From a checkpoint of a small image embedding model: depths [9, 9], batches of 512.
Rows from block 11 of a small image embedding model, named by matrix and row number. Rows with one number belong to one channel. Each number is 128 + 32 x the weight over its row's rms, rounded and kept within 0 to 255. All counts start at 0. Numbers have three digits each.
After each channel's rows are labels from the 100 images, of 14848, where the channel reaches its highest value: "top examples" is what is common among them; "patch colour" is the nearest of a few named colours to the mean colour under the peak. Only what is clearly more common there than usual is listed. The data: gratings and oriented noise at many angles and scales.
# convs0: first 3x3 conv (model.blocks.11.convs.0.weight, 96x96x3x3, each kernel summed), inputs 0-95
# convs1: second 3x3 conv (model.blocks.11.convs.1.weight, 96x96x3x3, transposed, each kernel summed), outputs 0-95

convs0.51:090143169178079149126083063107158113124084153148117150204188161118088146139126136134104122092127128131175143102105160147137138070146111128122142145137099130135096085154050163111137132141143087150204184063168173164110156163143094104174081166133116144140186130160101169153094144111104120106
convs1.51:123147119094128124126136111142097100100138054166167121097142135134166073169141075118141129136077124173084184102085130143105093143077105126115088110099151142103159132158202166131076134130110122114131153107212068125090120134133205123088135101174149150112107152062131095075138100139121107193
top examples: coarse; square grating
patch colour: brown

convs0.34:125121080129113096140155126127076119102140107055090122100099121123083056118129172107085100085132152080090133059133119102161115116166208137124147156097127067106132189136139123164136133126126176066112121139088130131072108125167172103103140122138103188074120116057134088153094108076148117139
convs1.34:121104129096111096160123135148136089128161134172142124103138160136088071132109090189166149139076101108135132128119133126116143132082059131083049094151123156136090070116146127157173085122136176112072122154178094039097126085147081140094128135170131143172082115131065141141103161108133057134
top examples: dashes; very fine
patch colour: brown

convs0.69:073123071156116114124068154104157138065109090136154157141081132143102122166159107177069135130071148153082103130113127105135091137143114131132073123136112122119123156151123104161115104187090086063051093129141114163160141116116092126232151119155147161090124136113088162151151056131120106163
convs1.69:183097117147156159149125168176101160181164151192154104133106093155107116116094117105105081137031138176134110147155132107168159131148109136138158135132097151173150123158122124143127103105149123140144054072143151123148115136119125107081159095187161145172103157135060087140127226133183110107
top examples: very coarse; sine grating
patch colour: pink

convs0.23:106172110107130154131110128158081125119141182173142142111124114149059077153108118091114157143160121099150146179138172116134120142178136068158148119075139137172120116128105069089139121157119105062100097136112108182124166149093109120109093158145098095152196070111137120204132052187154073130
convs1.23:146088128173149123165140179135161169155090132137111131104153098168149201080131109181118136132138108114106168093127135124122107168128103171065099171131059182107119114132127122146140124173152168156192134061178090164176139144159149143145071136105141124060127093187098137089113187088127126111
top examples: coloured; very coarse; stripes at 0 degrees; angle: stripes at 165 degrees
patch colour: purple

convs0.70:117151139158178168080112097140060075093137065141164106109113142109131109120092100133155147123143112119101054156138124147108171124144110149132098134161144144106106152116127139122163170075164189080088153073096172097091124076086129080073128210089122105123173079098129122135097080144120158092
convs1.70:124059175096191098159088094142161077123159159165125129147134138094161128143100135171101118091164129090093080197106162086109170106064153098089128170164112166110109111173124155096094105125158112157144197113101108134091147104136110182139168128156092169088127123174152145173092138125097173100
top examples: coloured; very coarse; kind: sine grating; stripes at 165 degrees
patch colour: purple

convs0.54:131132136159133064107155096082135094100126096122137095165099121155134064084096094130190111076101078142148122093163104140141132081121134136132114191080175095154167133139136102125122123112111174075125099140105165101097123188165118130122144141100067145032150149067166137086102150135184082126
convs1.54:144109160046195123095114153102183151143100133143131163143069134162157114101133121113124152151114142139069119156127112084108088144113126125130122071085062115070057109108145157077124096122144162103136159158174058109087128089129114119086113078062133170157161084163118150135151086108145097109
top examples: dashes
patch colour: brown

convs0.29:084111163118125118146115151103116102128103136214093088104117169127127081088121118151143119192078142129134094095187133179142055136146117177119130170146155196106136136151064139050147090138125087076082080106114142156153137099112126143136134153186133167120140111087146121082156073100135088104
convs1.29:180121090131108151112152159111121118161143125182125128125111085127150156104121150103131106140062170154088133070239111088087141111130125117122141168153125192190124137088041146102122141112172160106090106103188079074128118114137112077145141126160096175090133113127188121165127142151123126097
top examples: very coarse; sine grating; stripes at 60 degrees
patch colour: brown

convs0.90:099162108141078142108121122153095146097105116143067130116064149119109105116149105084106184175199142060109160123099117107133093116153172158162093097145145180123148111078152078118106064140098125132127110102067163174100172093087141098101090051108134129101153072155086124123093130153156153108
convs1.90:134093115145116141170113087090128090165139112172098111119089128113145146071126134166133094121129135075075182104164161131101115126085122208097121169109095161154061143155160113151124153122130078154101146116084142057131156159142079170096118114101122108101141164133091118162098158050141186053
top examples: dashes; very coarse
patch colour: black

convs0.71:080142105172087134180047120117121065144121154068142136163108176102106136115113155122095150143090090115106131150073146126117163177116112118120136142155143088160147150150045063127132101129119101144058100159131176149124150110108083152162138143105094205168125140109124136073124089144200103148
convs1.71:146170105158088110147175125179106179090107137084122146130128106161162079090116126132064133178209149122136187146078156110102154116075162152137139145163096174153126082090151124173124151148122156106232149122107064107142160101123181099093111126104149129097147147082128116134138091112118158166
top examples: very coarse; dashes
patch colour: purple

convs0.59:105112142140132099075156114192147110107069136078129155152088124042103148108103144118055155061104054153101090196111096152126086150112127163091137194199118159109167135141127117099127087146151119120116171126123179122100104167111124124069078154133127137093105143131147163116144085145138108129
convs1.59:110155085118130131144172124129132069107122132124117046112157153110145065110084127170161142090151159145104142158147102079111124151062153152159146155147136188146084180135188185069124150146135153179163166135113043076106119140171098121125119108133128084138100139134139096096058168129097098109
top examples: coarse; square grating
patch colour: purple

convs0.24:131117089078066133137121080118055141140144164137108145083144122203128102137145108100164139100218193152110126094133145153118098093143112083081106086130073128112072134136125151128101099108068111133126131136114143125155137180118133068168137141156113090125126135078117145087142167231132102112
convs1.24:129101176123027104146141111120143132102080099097125148117130227197129170145143147134125154120135025136164111104120163095102157114107112133175086095156134102148129064119143090085081119111116129123098123149159132154140159148119140198134126096161133112131110144130164097165134117039141145110
top examples: coarse; square grating; stripes at 165 degrees
patch colour: brown

convs0.67:110143140092163116118150114084150080119099088133098129142122102034169180131156155149079095141175079153105134143168094153159070125123105108130116119101068166092143058140094156156124138179110103112105111088100168134172134109085129076204125133142113123118128100124161102090098132116062181082
convs1.67:179085086095147146052153167126142090096133138117094115156077113067112142142169136121124118138106165148124114169179096087077173129124161055156158114153182183112140204148114136135108118101147123132203104122142176082118176121136141125087155108134137154141139146156165165171139111204152142106
top examples: very coarse; sine grating
patch colour: pink

convs0.45:132131133151110155106054031150114087090139146145139169158164172144111087135124051109119111143092132095134112157161093112199131163141116188135162144129128135082155135077141175209150122120074108147091068114083123156109165104092159156105097124141115147100122100082132090101148126121145086094
convs1.45:131016177124158086157176117147130189113121126169086126090124110151143136143114153174162105111115142122110160145056125148034139107064124194102146104129137153115112169124116170149124158136108184105093126194141127117144125076106068134139073113107114141113135187146096112133095117141148143108
top examples: medium; dashes; stripes at 105 degrees
patch colour: brown

convs0.79:125147057098131103128149175111124098125126136115136069103187126208127151190098113142161121113153122077120091195146136131124083096085149092111148122057147082167133104119159139153134093114097146158157064153146121106156154087115134092086135095148116122187130147122162057161137139167054096145
convs1.79:130086188166154158133102153143133059153169122130148142158161201145140118161123112111126167066136109078133140124125066175096057080139104103122126097111143095130102119085121163136144156064143074115117132130090101151107136085170052161126115127172103190106182140106151180104143104088105111153
top examples: dashes; very coarse
patch colour: black